python train.py --encoder_arch="vit" --model="audio captioner" --dataset="synthesised imitations of 52 everyday sounds, one a clip" --train_examples=39062 --time_shift_ms=100 --n_mels=64 --hop_length=320 --input="log_mel" --spec_augment=false --win_length=400 --tokenizer="word" --vocab_size=91 --encoder_norm="rmsnorm" --encoder_norm_position="res_post" --encoder_activation="relu" --encoder_head_dim=48 --encoder_fused_qkv=false --encoder_bias="all" --encoder_qk_norm=false --encoder_parallel_block=false --encoder_moe="top_k" --encoder_num_experts=16 --encoder_moe_every=1 --encoder_expert_mlp_ratio=0.25 --encoder_experts_per_token=1 --encoder_shared_expert=false --encoder_patch_size=[16, 4] --encoder_layers=8 --encoder_width=256 --encoder_positions="sincos" --fusion="prefix" --decoder_width=320 --decoder_layers=8 --decoder_norm="rmsnorm" --decoder_norm_position="pre" --decoder_activation="swiglu" --decoder_mlp_ratio=2.67 --decoder_head_dim=64 --decoder_fused_qkv=false --decoder_bias="all" --decoder_qk_norm=false --decoder_parallel_block=false --decoder_inner_norm=false --decoder_positions="learned" --decoder_prefix_bidirectional=true --decoder_connector="linear" --decoder_tie_embeddings=false --residual_init="none" --optimizer="adamw" --lr=0.0017 --beta1=0.95 --beta2=0.999 --eps=1e-08 --ema_decay=0.99 --steps=7400 --batch_size=64 --epochs=12.1 --lr_schedule="step" --warmup_steps=140 --weight_decay=0.1
Rows from block 3 of the audio encoder of a small audio captioner, named by matrix and row number. Rows with one number within an expert belong to one neuron, the router's apart. Each number is 500 + 25 x the weight over its row's rms, rounded and kept within 0 to 999. All counts start at 0. Numbers have three digits each.
Before each expert's rows are labels from the 100 clips, of 14976, where the router gives the expert most weight on average: "strongest on" is what is common among them; "band" is the frequency band that holds the peak. Only what is clearly more common there than usual is listed. The data: synthesised imitations of 52 everyday sounds, one a clip. In brackets: how many of the 100.
# router: router (encoder.blocks.3.mlp.router.weight, 16x256), inputs 128-255
# up: expert up (encoder.blocks.3.mlp.up, 16x64x256), inputs 128-255
# down: expert down (encoder.blocks.3.mlp.down, 16x256x64, transposed), outputs 128-255

# expert 7
strongest on: quiet level (67); animals (35)
band: 250 to 500 Hz (72)
router.7:491524514487508513533515541488516522514534518516449461465473457507484466479474471511458469477479487452461480529518537465530498516508497458505483468506517489491497476474526487484517467516485531523499473507505511526497512526474474535508565480530531530526549495461510506467513508520511526518492506521495477466542480503522506464465467508474475473472531493471484485530505466471511513468510
up.6:559489461504482502525484505481549537522519484479507470469505477473501472491491477504470479467474499489487426496493517518480520482453549496513511448528514537522483476486492511505505490529483512471522491480525497521442495499497499481535535538553513515502489528521522518506491472534496506520478467511501496538530511467516463481518500503488491482502487502490494495493565500480503509482487
down.6:501498502480495518483455459485531525531470514496500527474526510448509526509507533539521546513507477477545488464459456527475516490498522540485515485524490486491482513495494533481485478540519458486482515481487510502528486487477471517534492577514496492498448529538496516499501528572465492527501497456496511489543527489506497509526513497548532525494473512502512537465507554515499502502506
up.7:555458536528474513485494469484527482527483523508549497489505522487487553532531494473510507510530513504515480517494486517497510514494507554502484484501541549505524528503482480508513504467451489500511533520497511517465520493505508468479477492489512465468506483529482552556502464458498455462499482485507546462446510502488477487522537491485517497516512455544539482479463531486477464549494
down.7:498501444473496510508510527510524520513524516542528454510480515486487492468497486516507477484485440487456489470511497505462482493539487476535495529540539552467524509502513458450510519521459498549513519454488498467500506529444496519528489499477506504529500539447535508497508529480523506519488460539499466463517497535519544500477499496490493458489476531490477503484500515499507536466498
up.8:529522477503504492472483430498529516518430477491533556532522528490488541501519541532557495509506508496518513518510462551471507497499515556504541482488510531489522554519499480498495521502503461515543527486495477477473478504514534496467494502493473493474459476485501475509532529481481438479518478469491546503481527510501514504516544521523571527477451499501515531453468528489448469513496
down.8:455468471490501496484493518490480490519506467527524493515495497420505475477468493468512494517539457512472470459497509507485484495555459501508472547482441525511508484500520525510509491492481497534483477538459475518539457491454545507500527530484526511510489514511475534490497536493476487483517470527507487438532535498530504526481543491480516524537478534478538519459496462506511502496536
up.9:508469541553485471484491501503556537492505480497509533516511528529521546514518509479537497490504480533510480521491526497454525490503538532477519508493482524533483495512527488493494519497469470503520519484513491436495471510506529470510465517502509471474510527496489501539474482484476495495523512514526517476477495511462452512523524486519510510520465455542518514498527522532477494497486
down.9:553492529492497503538507467483526488496492505513497432469426494515519512516478466472503515503508476515487477502511495498535510502521510501489494512482512491517539497508509488531488523485458524516537513438499493522495499480486508516470494451489543484460536496534478505540528458439531522511479501521529475484469512485531457489484523492449497464531530472519465468493492493463509464477484
up.10:518492503571527507486485496476537497502469496525538538541509538459513534527530515457540515514515498532506490490510468503455523472517505532489517510505497488488524484479494457498496505457475461533501509484470489486509552479487523496492479489474475489476492527508475520555466497483462460512532489457498529487479500515491462551497540486502505522530492466539519490474493536523489478535479
down.10:511506450487499519482521501483486495530531456488529469517471506485476500501471461471491493501508490477498458499451503538474521567484501466514511466483511546556486493450497469498492520508482512493520520498489518507530520538501512506525503466511480461516465482518556493503523469444503490481472482541527526495485518528527549473507513527476535461531490457489495535528522481478482541505540
up.11:513454457530529467483500488505531560497452457518512504513499520498518515515507538526522503541524500523508476462465461548472491461480519528526521474515504532486499509507494491503468542473549508500507528489506469510509521529516531479479496500474500463464441520520481485532469475448462459482505471489507515475468536502490461501538532495506530514517492452527551567463543502499462494482476
down.11:542498497492479495505527492518540501523518524532512465486514518468485503493497517545531484497497472502496477480504516496478473472535521513484498536501432493458472520493532510495526472470486463519507494502507495515519496504461518512490533521478471503539442505508502569501478527549473490511501452549511503540526491486553508500508507507536506552538472487494476562483497527495508480470508
up.12:529484565510475495538486508472501510519512475480493469491513488560493488508509496442503490468491535488512517491512542506526498475475534498518490495541479509499471487494561525515513534423531507495545492461452484512486505483512490479500510496510535526492502532523568493489474410497520509551470494531497501534494491499508474439509492513539496434502511515472499489498519480437507497523550
down.12:498537525497460494481497464456516506545509488515504516473522489500504503482492502511477533469467481474504495499474492534464501480491518506487496496557505495483497486502487527478476503455526445502491503494487506494519513544491492476509517584536496519521499527522512529488469493584474530525472524485500539501556496520515488517470528481550494520480479539474499529480499497499542507506539
up.13:468508540501525502502498500500449479493471512521466517533495516541517534490483499494518522517516512510524565542511526514523475533508464490499474535471485488472535513503533491492455500426533476541524510521484510514544514505514499539439486443483496507502509495481515482490508484457514491517493567533527510446488490508495520506476495470512505486492542507485518471538470485513507530495535
down.13:496551501498496512519544483473489527514544528522463506482474492505472458466453465493463481471470487487480489505487516487506502462502502485475481497514513516494501470472514467497512488470522511522508479539492490506513543544476464492526513529497515509531520491471519520474481462535509530489467527521515493517546482474530477493465456518503464514478494494454466502481510486499543494491512
up.14:454525491485545509471522525497448474475475512533459527520475482524500497493472484509514491531516476505499552531529494479529466536527443476508492559462502465479518503512513465511492504490513504520505496520481513490555507501487497523448494428454476490494551454466503479475516503463514503487511543506518488472486494517502513519443471482497478509493516484483490469518445479546493494485513
down.14:525500521484511506517535536472482514504542500517494457508468450536490461464479472490469449464459493474470527516521537497522517478486509478506477487498506490531524470473528482493501540468511537528514476486514481492489535533487498480522524471544512542500507520473536523466488492517530528508470481523513491497516471488517488472469494498470453461473499491465462495492511491491523487483489
up.15:550485462508464517515492515506541532516541493480503472471498479489503475483489491505476475460461504492468431473502521513480532468464542491507506445539493511502479480476499523474500495496516516478528490466519500514435489496484485484531515530526527532509474534515525512493488479544496516531484474502501489542534498482511493464543501517495499465496466515494496517481563498467513504481501
down.15:495498487503497513495463460488554531541490498510505534458534526439515506505522529528500558498524483491524475455457439525457500463516498505497494484507490493476475504511501543489485467551494475500504507480491513513508523501478485506537509559503517486524455507527484516496485520563466485525506493458491518485535518470506512512515503498525521528500466509507520548442518527530499511477517
up.16:539505519510469527523473490464526491538506519492517475493509509484507485493523505504491503496507542494534498489466495531513494477482537511462482494492466506476498473462521515522491511451513490509523491492478515531451480469493502488486498487534508522518459561518525521507506477511522490522437467492447517510504500451540518460535499526536503519503514512491534506502568503460518501539534
down.16:489531512470501485481497455462522524524483513521506542478519510457488469483468511504496524479490469460512487486487467504483488465515502512489496519516515494474495483497521529513498490500493475512495505488498475503543545527438461485519514543503503525560469523509502535491481504568499525521487495503480536489535517482518499485491499505556510527461485540494484555476501516522511506507571

# expert 0
strongest on: quiet level (63); household (39)
band: 250 to 500 Hz (51)
router.0:495506548539502502489507506495519465504503469489509489528528533550520517498498501467524508472483522517496511498499531516525517522475501514465484517487478535505514480476507490493488549418556456519515529483487487516512493487495521457485467487504487491470506515498542494512474458494551492523477505523505538524482487505498498488502504515502509511526528515528496530509522505498545467526513
up.6:487513488492499494540494546508520502505525507507490491461471452482440494475489469496483480482507465495493477506500489470479521481514506476458512483525537473474497514529486472509524457525486514496465492485529485502549542562481497492526534534501471520478496494476452517491478541522484536444519493488493450516478493479515476509475459495486498484454489495480466492496461501505496477498448
down.6:465521478475489530505501497514492517500521500488536515500540452488533517524507498501472468527483490462495493482534502533518487495534514521508492479528489482512477521543487516503551504501558517549496523471483459492512455471506541519482503563510511527486526507534500463509498475503499444470482511453492529511477527524459463500521490529570500477472443479516470501473468493466519479501518
up.7:479483510515477495527458455466484499515481524498525478482543510516480506564521522502504526517492549483535523486473475523483490517503529526472518453517481517452481478473509527494518500502476511495514518535504476526506499458482528458483450499525474480533472535550473501481511493510495466491469469467479563501469524497504488470504526515544548516548468519485529509497512513472511513541490
down.7:519459477532476476538478469479508547508484477460524515517542499487508519529514536500484519501501539498508465472491498500501492465520546485511516494512451497527471505514501558522480524508536491460502532479494496508497474479503545476521502541500499488476479518524511503505509478507466475489507497470478552506494530509495519492537529499525524512561498531527523520465534507465474527514515
up.8:450515539479538519490514460488483469504498550529511513542548534520495529524483545518537534542518531517526548530508489501535474550541471508492522530510483480477517492502540485471505490463506480539519512515499507513491466476499495537457464458494448517536497514524508504476490543474515459513495495506509512466473501511504524531483511493524515540525509519517530521538492547539517528532521
down.8:531501494511477486520503492484515557527500483456508474471500505509460483502488505510502497482508508468522472455445503527475521483495539518469487464543491549479469509449521523503540510475513502467550508470494461518489504515491486479548502533512523526538499549520517536481471497541486504516486466493502543506516504483495486471528509524535517508511523536512511527460538511476528525517507
up.9:498487509521465513532457467473512514529501507486513469476524502508491494537508535477510503500468544471517506473460485515488493496506527547481496465530468513474481474460521554513514498494490492481514508512502489511490490457476517472515492527537502511541470533563495511470494490535513481495467488478456557510501530469514497473532518535554546506536486530518529529494513517467522506537507
down.9:522464475528467451514494481496507521509488461463532505518545515470508523540524541510517506510523532491539458461506480517474489500512513516509510494524437491514467514529499533509476509504537487447485525491509486495501464475508548484514498528499492495498465515534491501492532506488459446508511481455499542507485530513507523495539521515541541507568470523529533519441522508463472521507513
up.10:510539474478490517499517479505535521491519471494503495476425450496481459499499461503459483509524489459527448467493478485481502509474506461513485483502538489491506510521498494460519467543424564479480476492487471499477554496491486505553516502502547500476490465499498486492529456503483487490510495494496480453513494504498471493502446482478496484501473465500510428458497471522475485458481
down.10:507533500500519522557539489470520518508509492533487504544463498526473481471468493490456501499503540496475515517540493487487520533531502473518502494551482505478518490481478498521495482479478510502472452484486466516467474514442507501458513464491429458522463403487475516511505535474492470506480497497482484498528515529504487494510481494472457503529505479471464482548475511464562515494506
up.11:453499501483486526477464515518501502474485529520461485463483473449521508498489490541448511493503473494510483500484473502497479503495512467503517515475544492481492534513520490495503472545485520534510460517495498522543506529496498500484494518466514481480489492494467481514499534495472527490544524488533483493523490515484507507480455472501508520479490509495511501470487472523451506465490
down.11:489524465467449509506458499489472521488479486503457519505491472498543496533487508496484517544509516450499472481523504525528487543519512511519492490458483503489525512513480491520489517501540550465488436514460456522458501464494517495515525525497527545516542509469514487485492490489506523478511537481522512492478489517490544473492500523527495469523505530513515487474496492499480516462507
up.12:475506506484474542536487515503504510514475526526500442427484477476494480498485489507450526444497489469499438496474497493520490476495534473500497507502493498491492513501531523518516475554465525518495451510522490536529540509462492516515538521515538538531467519487468526490523518534486489506512478510507480531522525459542472474489490489512517494490517548491519509443501494482495497488510
down.12:492474474519465489527482507496497539490462491528448524502514483442527502532461532527472481547520557433484510489508514542521504520474499524542467482491502493497499514520473538532475525501525533472492483512498468537492485473464524510529513499467515517496531498483478492474532523484476491487510540460484500490468518474483528454500495513563514474545469535482524513479505531488478551485503
up.13:512470484481478453488484504550465533510490455458455493462505483480512494501453510518483485510491511530494486473501474429497501511486484508554538497485527508512477551487466481543480503512502519504519480508470510478499525483539454499519491542522490523494524480501467478520485502479479523421513507461500481491511514485511516451504477536495494479505524445478502479488461490510483522493508
down.13:520528459505513519501527512530475517493479493502470492519446506438511461481495527560490526515529452484533459479489503510460481497525518497549504512486520515466498516504544511473489500469533524465484443518504490533479493496489488522500454470479489484475501513509491506512510508499489464500531480511510503448510503539478547451503474501506529524516455524526544490488517485478498568473490
up.14:475505531508506518513493486488511490508508506530531514543520503538518515499475557493523506516507539511523519517514507517530482516504498501489493526495455492501527493496515505499475506446546496507512501490479513512491478476495515508477514498482503520515493534519537503497519507480500448532492519538518570513493531509514535506520546511529530516542518512508521495525505504525539517542559
down.14:514470483510461493531469504504519534519512470443507517497514499503508509517519531501475495481497532471515474473500504498479533469476549538496499451555472536519485508490508565511502531502546480459487521493493458515505494494495518469540504560501515505506482545530524507504479468528476482498503472463474547526496538498481505475520518526539538490529483532503521519441534494473474507528484
up.15:502508460472485518520477509501498502468487513493505510484483482448484491487508471520479471498510451489514472493504470504466507479520511455523509497503518497485454509511505475492484480557481515477464463487505470481541536531512499530541495502472488485497485490482492504509517535527490512517557476488473462470544480474501487505483476479485451503472480493499479495460503503493448498470464
down.15:471512490519516515488491458518546484507517504530503519538447459472523524482489485511509470485464465479487513494504525509513469501546483512501489498507482482502512510558487494464499498531514526483490453514511474525491515485463503470532521513482529505509544538435500526514520502522497479503491524469483526487504502499476524468466461474402490480458490519499487509494520485507525529473515
up.16:507540503499524541475501483509529504489513517510507514523528480520438496498516507508510439536524489529526549553530497527472477479528499462470518511521534496477533518537485466488523520494521545492479508527523464502525434537472499534485458467496458530490525522486517509460499514479479520532505482513506470531500473511485483533492494456477484542487457482467498476526511506493489531508485
down.16:503472542533504480501502457479513494515469507496532460508505525481444495511535511476530529463511521476505546510444469482498518486512549523456503551519482518520500542454505512512521506522451468477477518515478503484505510475486481503518505510533492473513450532538500548524479515484493508510473473477483503521509487431541505500518517539513543524499533502480518557495490529504539476523489

# expert 6
strongest on: household (55); door slam (27)
band: 1000 to 2000 Hz (53)
router.6:572466488512515525493542502483539528525491499481521484501493529489476486475516481537526474460468482497468471512469505518479532477459548506498505539482519542512498491484506467510520492470487453497516502480492525485437551521504547500509468480515462474499474539492524534555489511507527507525498471521492487520459460475517492490523514494475499525505523461550509540495529521518527481495510
up.6:538508508494531508459525516504515502487527516510520521516481512520490482460472461495493458477462493540464499530544533476512517484450511480494514512503542517495529483511486462495486499480487479533512456488555517504473540542493514508489487472495479474491508504459527529551486489522521537537522498540528475525523470517517473538499475473456466522462506485517493453507505467526507473477495
down.6:490478526509513480486486507513538460490489478516508504495499498525517539523512559548533499509510496524510516474526468555471530509503486515519490513514505517510493544527490498494486516528530496507464488553527476486487488502556510521500446494497478482454491494512467485542461547466456478494504502476472520439463483516479496503530546516479517485489440516492517512495438474505453482511464
up.7:484517472513459486506504480524512521499511513511456495445502427459478523480483519508461507521522490451498493461499497516507494509513483503480475469548458484512484547501496511457484480553509540440466500526487480489500478492489498529528526552492549544541536473489474481461478485502485482454521520471503504523520465456478544508509484511495489509472463525476451544467530495501546520486471
down.7:496474568466544519545510498490517519487482537533515518518473548506529532517473504511514461490466488540486565503485486525513493524516507506501439511464499517493521522525513514490455522487543492529532487529494512511527495512519512548484468462490463472491497543502502520525539496484521529539506533549489531444477480475497465478458506499502491489514534513498492494519462497521504510529505
up.8:454525483487486516526468541511474510480503490509465475477474483487508515520512509483498524527564488481508485501468485487467540517489487476500475466497487507517481505505514530507510505508475517473455516503493500494542489500523495489519489503486529491508500472523461495485530454494425505503508518479489491513528493500529454472485498480492488425491505488480498485505478449484482489505505
down.8:509451495473499494491501506527517504493502518486491541509476484475519512490487503490478517475501560479495507455555482503503516502498534495535537516522502532513499483448472496544536539537518482534498495526528481559426490491515512502496464501508523503443488521534504474553478542520489477496499500500477488491501503520525501471513521492507495517506471530531538484513517522480440554464496
up.9:497543479481509530502491445491536522534492509498510465471489497457481494500505511530484515557511479528545484475485459533467448549524501517488540512497527486440497488489529513471493472536450512483505483494466552530522484464462479523507508508528510524520462509549503527490511544509495503508481487492463473503529548464511507506514466532509511537496465498533533520515526526512510534515498
down.9:488455521464530485545523510499445501483439488529485480488467505474507526498519527506509523513535477491473436492500506539502504511517506487530482508457448518508473458508572500498478514529540506505475478537495496508516464508540521544487501482481515465470481514497454488517510526474507498486509518525508504459487523512533547491521524529541478471522488476524525476501471540517485469482542
up.10:471528488515513441502509525517474473457524458504483497508509478513519506533505516515441516469545503483505490533514498483513540497537481519534457439496464499564484492508469527501501492514502555467479498556502462509514471488517458482505550469465507467462520479479431445475499474504470480475496504466489507476453459521507489484501502500480526478501512486485472477504485489476468484505477
down.10:447479488512501516525472497537494493510459481510478494490471462473490496479509473485442501518546506496498477491545487504477457521509521481489515517524486537522463484492519511509510521559493517488456465509503516487519515506492486504533467488521526492475474499520476478507505511550486491495507496483486531483523537507479503433486488532482479488502476541486510442484508519504495490540484
up.11:511497503515486500481478442515519511458480480472498526493515491516478516530495507516494496515512509523530531491513468558495452506527506525472500468522509491487490529575516514533473476548472532502513547483507471480512489512532496484490516523474522504495459492522461504482504509466485462479500481472522528484495531492457470509488519453525520485520449517478512485474502565497500497505484
down.11:470502497505525473514528491504508480527449513512533510495496485506480533505511514496518477548514473523500515507500478553472508521501498487490503524473551494458515509486510476486517514488490518525501516570528504519504479505509488475459522461517491513482465471508460507499459544495468490464518520507498492414487557513464484530517511491516510521515424491493543511493491460485493517522512
up.12:471522509514499462485462453491511502470498515492517555507526509478518519513498520502503563514508501502505523504505494496483510532508465520505531490515506502479490498538497535474512464535463493514479520519532487500524479516503464510495508493453497488512505491492510448555551529497478495512527528474536522469493526525444491507487517451526552518473474538543480512510452500513454484484518
down.12:453454513521482440494470513512564508496497474466519518491497512497535525544529548490504511498499531522490530479504517550484507448490515518506480494555475486525467539540505537530453483531512504506485521516512494523523495514542498488532523529515515513493508539503461512502497517501463516502481516472495550474482519511474491493503518493508502462499466514483525508510481467473483502544495
up.13:481496483474490439481485500530469474471473479512497542497495486472502538538499548476499523527551488486508520507524491487466476511529469518514491495496479488499516553527497510521497492522489530468487508514505479502533469493506502504502483517459474495468503485484450479445502521479450482433518542452504506492517498522472486536468491475509539500484457489443500526489456502492467507479453
down.13:447490554479465437495509532501522455472526488504494453505478470516501468488541481529480469494511526496488490497502535471528500509467493489511481494471516523505486516536514520502487512490507513470476467500500491529493506501492476488520483501538502476464538475472444462472474511497470488464487560482492480456464489487506487483492481538474469457451460544499485497482471453471508483504486
up.14:405494479509458498514462499497501499465478481505460467479520482494489550541527552471488529530526506491517489469504483510481438526549504503522473500514472471532505509491496529537510488539519538491491495549495464483518470490516500511501481520495500500506499443487466457451476492497472483470505503475468532548530534489492519497489493520514471498521482501509488510486508484458472514525509
down.14:509517527460486541547473502507507508565505487556530500474477491456469502450527469487485523491486445501462523473499495516537489536531472516501471527477487516481493515473500454494455504491481525492477456544490522466514501492471465535509504512491503516494443501487475456515507490512524515499499498516461512480496474514543517481538479538491468521455541517474502465513520534499478502506489
up.15:499463531514452485560477548465504490527527505467512505504552513518503495522531498477507497462501530466477488468470522477504536474480506502487492489536482508544465497474504537529555528489548495484508562494465461518487527473504523460540505538537511526537489511536506506495488477533497526476462495489471544529465513490498507477516526533537514476516520520478489516476500537470517481544507
down.15:494528542489554528520514486479483463493497507532508503517468511536512523509484507490524544500489517485524540509508512500545476496497495510449457525491473492491535462495550503473467514462519491513496482516470533506547470491492500519444493460494509525522499510500485494491524482456525468523469524532483509474453493482523498488474514512504514493540537536515486470530458518525516476508534
up.16:514458563525470499523494497467525492530485511490523489528536532538494490528504491435541507477465543497506497482499537491521505477493524507498515502525481532522499481485511518545547540476519474544503512458497464474479493475476509502508480496527495511529460535532513511517497478534532476530470474514484550536510530509509492475517519530566508510532527502494496497485487511478513482556538
down.16:501485562485519537522506494495506473513472520537525497491479528517511541541503505494535538541479525508502533498484494507547470500512518512470466533506474472496497492506551505457471532450529465532476497549477509512510464495524513529431449464491496514513504524492481480523498518465539462509497532543485537468447516488514476495487519525495520488537550554509534473536478522499500477530520

# expert 9
strongest on: white noise (59); pink noise (32)
band: 250 to 500 Hz (52)
router.9:499521491508515515475482484550553528486473528500517533521501531477530518510498523516515526536518492513539500483473482555467474467504545477492540518487528492490516507523543496491480491474527463501520486522502494553512500500476522540466469488459478474473459549521516520534504524486470498541551500505510482520510539513490495529527499476534513552509469475527558521497535507517466495513524
up.6:500539502464459529480518517491467482561513482500506467500499463548500503530480486510494512522469515463483496515511525502528513523490435505530466488486480472519477452429502488495489471525560546496472463492497519500533478498531509463487533505548505509475486482468520458477474476490495509478481469454490503504490485500519472505486498540451511469500495497519448515549516460501485498478505
down.6:482525505485496436507502539541487508464507517518511489509507479509492511467478518472487531511498512501503447522499498508501473447481484505479456511480470503485540519522459532472485504476555486491536494489501503483546522489517523482465513505488491429516500494488496477526491537528540505486540534461479500546525491505516516496500510505495484517487541500511477481477501542533501491485503
up.7:497492506452486552531476482458507517518477508462489476463483513464456495521502481486495529516525489480528479469483472500482474497523501494507511526510502507478494510484535523524555501517468499506485491493458515561515477476489508499517516505523512492509472530523465558506554526499482491524476468508454507509532536474508513481517501545529507496523520532512527511487545512474495518517554
down.7:509476510486492509538488510478542491537509510510517468491507509498514519515516518454507541473531528459484478481470483511499479500542504554451485490514466464479494523499522507498529502496517467482512484513480491502559469472500479472514469515527526492481462503490495505489471500524464478460490495463464526486504508476498550469540535484520581494500511548492484500506510505506515489524500
up.8:512488528499516499459525514515459461469467503455548525520516519504546519496498510488536522502498533538536534492508532512499484512509518516524521537464472475531480510509495534526454521475524475544533519449517505521504519492527545483474468438461457467477462519521508474534505532512499467534533546522503523524478518514476483527534538503533519532558524505528515527512483503508456512503531
down.8:505512511490520546535512510450512514545530534514476461458515501527450474465512484491495489483494498453510517482466476508497469490497521507451468497514493490484506461473538516483541509471467511510489513491485493515534515479473492470488508505551513550551476530507489535473511492532507489518465471506489513518527497465544499475496514503518513495514528523475500501503524519502569466522533
up.9:531500555540506499527516487465516494514530528491463472494496472548462463505490459492473473505506493480460496521524526493530505491494506478464467439531523532498549466517494464511535545511494528499522494523503494500443519510484468477492517459529509532537525509513486529457518474478515497469459486525505516457494513494519467496471470479474483471485497512434491514474469498472535486499483
down.9:487504506525503496484525518496462489461510491504492497523512472516559559477479477486484512517501498510472513517550522523532533499475468537492493506453485475521509471518499498489468503483563518507452508462525483499482461491516513504473471430475494467464514505467521475529459469514535489519532536494518487554527492495485489461458511498506496476478519484509508482522478496514492471479502
up.10:535498539508482489533494548474529492517503460498506443461491510545493484477545517506484487441476494488510489477457506531518555469480547494464468510489496500514465489450496490528510546487492504509512510475485461499529520501500500463504493527500530497486481511490492498480462468503516485484473475464485497509444469485531474465491504518475503457511522474479514512543523486433501482457473
down.10:479493506522535512479551470488502462523495496534512497528495507514446518494492493466559529510466510484507517508478483468509469463522475492484513508488475478465528498494491504425515473462481488563508537494506524491492500513515506496502488454488480520505477475502530522496468489516481496490494495560524503526495480479512521526472530497519523526518502511538487521519491524557516449518528
up.11:527483532510489477528492476499516535543561514520509450466511506542454509513485496505488482484503517451491458481508480502497499491473507529466484493555513540489509483496489497484539532498492530507517502528486487524483524497483490459493531544556538537541514499517487529486479453517481514474439504503528538481466496463507486495502523503493499474487495501474484502497530498506556506518455
down.11:462467532502524499537527561476492484473495499497525516542525497528504524496473497438509515472500535487459504527533534507531482434454510527449477509510504471526522488544504523512489534506572499515491498440527469512510463488497527508500468485489518498470496516479489478513500507528471483459491549536535470514538502528486452484489523474477488516493490499487469478496519457521508450492493
up.12:466532463511539511481492489515503516496495538530470498525492512481499539506444504541494525515491441507477509500539459486481509531504460460491519497506550504478535531528483458450495478501471512484489465545521542503479496534508485519475495507483480489483539464470491499507521538488487509472521514485533461463488480513481526514460475478484496518468483484489504485495503486520498513466462
down.12:491471544516488509510514507479466470492526521477549504515534511537517498498488509448524505486488538533480523491491514490523498439479543529441499507511474508536514497506523531510482546466532505506481530488525467500464503514515518468476482500529507493490497529509528481536500466490533476507509520525530538516495516487474477508535553506540531461514528504527513468500515509508546408545513
up.13:537518479530473481524518543487491475510531463495503472482486487531516488477505466501494466480489508511465491498516549472556549473507472497531483497503458489535536485483499466533457512483504527503516458485491481506486526530549453464537517479547519504525519483467507509453500477521532517539497518505525500517502473495525483502521486510464474420479515521494467482515519492460519522513502
down.13:494477523536496513523503521518525517481509546515497488510488508501494512492526458571498497511507483561475544472499469529504519471497510526526525521475569522497494502511500468504501486491486476511526440490557515519555496507506505501495524439493495490526501497480495546519512520527516490545536491500478447499508507473506518508482486482489504499491511533542494476492498501513478511492500
up.14:527502550520469507544522562471484466510523486487504494473500495537499460480495451480498476491474515452467483533477546459551533468485499514518484470482480530476494505491497494536514538473486494475518525508506481527475505515517480482510534505519497484494495530486488505464464466500512486514488510521490501499470469496526446456493483514480480500526517476494475492515512474466510468521512
down.14:513475478482499518491531500469457508573479500524485494490510527507527524531470486563565563500512518490500532495515480510470469493496492514478500496473493478524538499495511530464517535506501474539495509519498515496498526528528532482495516505470497459501467467522501495490500460466494500510506471516534438504512460459494502512476490522542482531431523524488489518469508475498500472490485
up.15:493467516495518490472502478508485475462457491465538531522526523514545524521522530484528517509525543538537534467511512517494482494506510507520521520472491480510488518520498523508461509474524450548521538463526498514504474479536540496490469458462452460462479512536509473539505526503495465530526492499497510508483528520462482530521528485539520537549495504531528515495484530532452492523531
down.15:513490518466520565532518486435495493551521539518490468500495483524447479489508476458510498497488494472493500488479479498489470485514517499474461524499498475487514478472533532495521509471479523511494500481470477514529512478471472476503517507545540558533479531511478522454529485506515498519444495522485524512504513456533501464499505538512513494507541536465521502503516517479556481515541
up.16:489522493496462486526489483514536507517513497482496492474516520480449499523547502485501518496527524485524459502440463507482504477506534545457519473501478517453460503491460542507525501507441497446501546473495503535526458466483491519536492525510512498477473540551487547513520517516460507507495466477453491506492499468523481484525505519494503510509495486509508524496494520497539522559483
down.16:489512514458490512552494506486504485529499494497496463456507513492476500527520509429508508481549536490518502486505493485515485508540506563467474500493483466505476512525500538534538517529513524468461522475468476503517459449480496493539508514517531534502489486523458501468489512497480496441475490486442520489501500485491527454517507513506545458511509511482471480504484517462506456540514